A small audio captioner, trained from scratch.
Training: adamw at rate 0.00077, batches of 128.
Data: trained on short pieces for a synthesised band: melody, chords, bass and drums, 26041 training examples, 109.6 epochs.
Rows from block 10 of the audio encoder of a small audio captioner, named by matrix and row number. Each number is 500 + 25 x the weight over its row's rms, rounded and kept within 0 to 999. All counts start at 0. Numbers have three digits each.
After each channel's rows are labels from the 100 clips, of 14976, where the channel reaches its highest value: "strongest on" is what is common among them. Only what is clearly more common there than usual is listed. The data: short pieces for a synthesised band: melody, chords, bass and drums. In brackets: how many of the 100.
# sq0: squeeze pointwise conv (encoder.blocks.10.sq.0.weight, 96x384x1x1), inputs 256-383

sq0.34:501500502500501502499728502497506499514501520498500501499500495501503497504500501501503501500501598496498500570504500500502514505493591515500501498488576347499499494500501499505500502503499499499499515499500501501500631501501502500509499501366500500501500494500501503500501503499504502500505498514500527501500504499453502498499503504503499501495500545495499498498500385502501500492498
strongest on: vibraphone-like (67); melody instrument: vibraphone-like (62); text has "muffled" (32)

sq0.80:501500529500501501500501499500500499457494520500498490432502496500413500500497500500501499496498500500504499499501500500496499500499498500505501498500501500498500499499499501501502497496495498496501497499499501500500501503500501501499500500500499500497500500499500500649498499499503500500501499497492498500502501483496468500505501500500499500499501498500499501501500500287499497500500
strongest on: vibraphone-like (34); melody instrument: vibraphone-like (31); clarinet-like (29)

sq0.95:500500502499500501500500508551500500495500500500500504500500500504500431500500500500500500500497500500499506499500500500500501500460500500500501500500497500499500500498498501518501500501501500500500500500498501499500483497499501484499499500499532500497500501502500500503500501497424483451500500459500500499500509499500502497504500500499500500509500493501500499500501501500501506501500
strongest on: kick (100); drums (100); tempo: 70 to 80 bpm (27)

sq0.57:500499501498503490500499499500501459457499498498500406494503503496496500499499499501495499500498502503500501501497498499498501499502503497501499528502499502502500494496500501485501500507495501501500500500500499499495502497498500501500499495587501561500498500502495500501526502499499499501502500441500500487497682500500499499490501500501501501500499536500499498499499499499501499500507
strongest on: saw pad (67)

sq0.68:499500499498492495499503512501504506498504492500500501501495500500502500519500502505498501809500501499412501499499502503500500500488470506499500500500499498530499504499581486505499496503501496537519499500496496489501501500503500500495483501623678498488470493496500494506500500500499502405499490503499500493513497496508492500500501499493505503503500522483499500501501511498499492496504
strongest on: saw pad (45)

sq0.58:465499496500498502500502501501507501454499500499501449500505497499512500500522495499530500500499500500501519508532500501499498501499480501499497500474504594712500519501572501500499499502498479711505510508498495500493513532506499504501500500534499490513501503528555496502492531499498532499500503499501506489511500501500517499503499508502503498501500492503506509497498503507498500564473
strongest on: saw pad (84)

sq0.14:500499500497501495500498500496500493485498496495499441499501502497499500501501499508498484500500501503498578500495498499501499496501502499543499530498497500501500499496500500483500501502493500500500500500499500498503500498499498500500499499545501505499500502506499501501500501502497438502500500499496499494492601500501501502498501498501502501505499534502499499499499500489501500501502
strongest on: saw pad (72)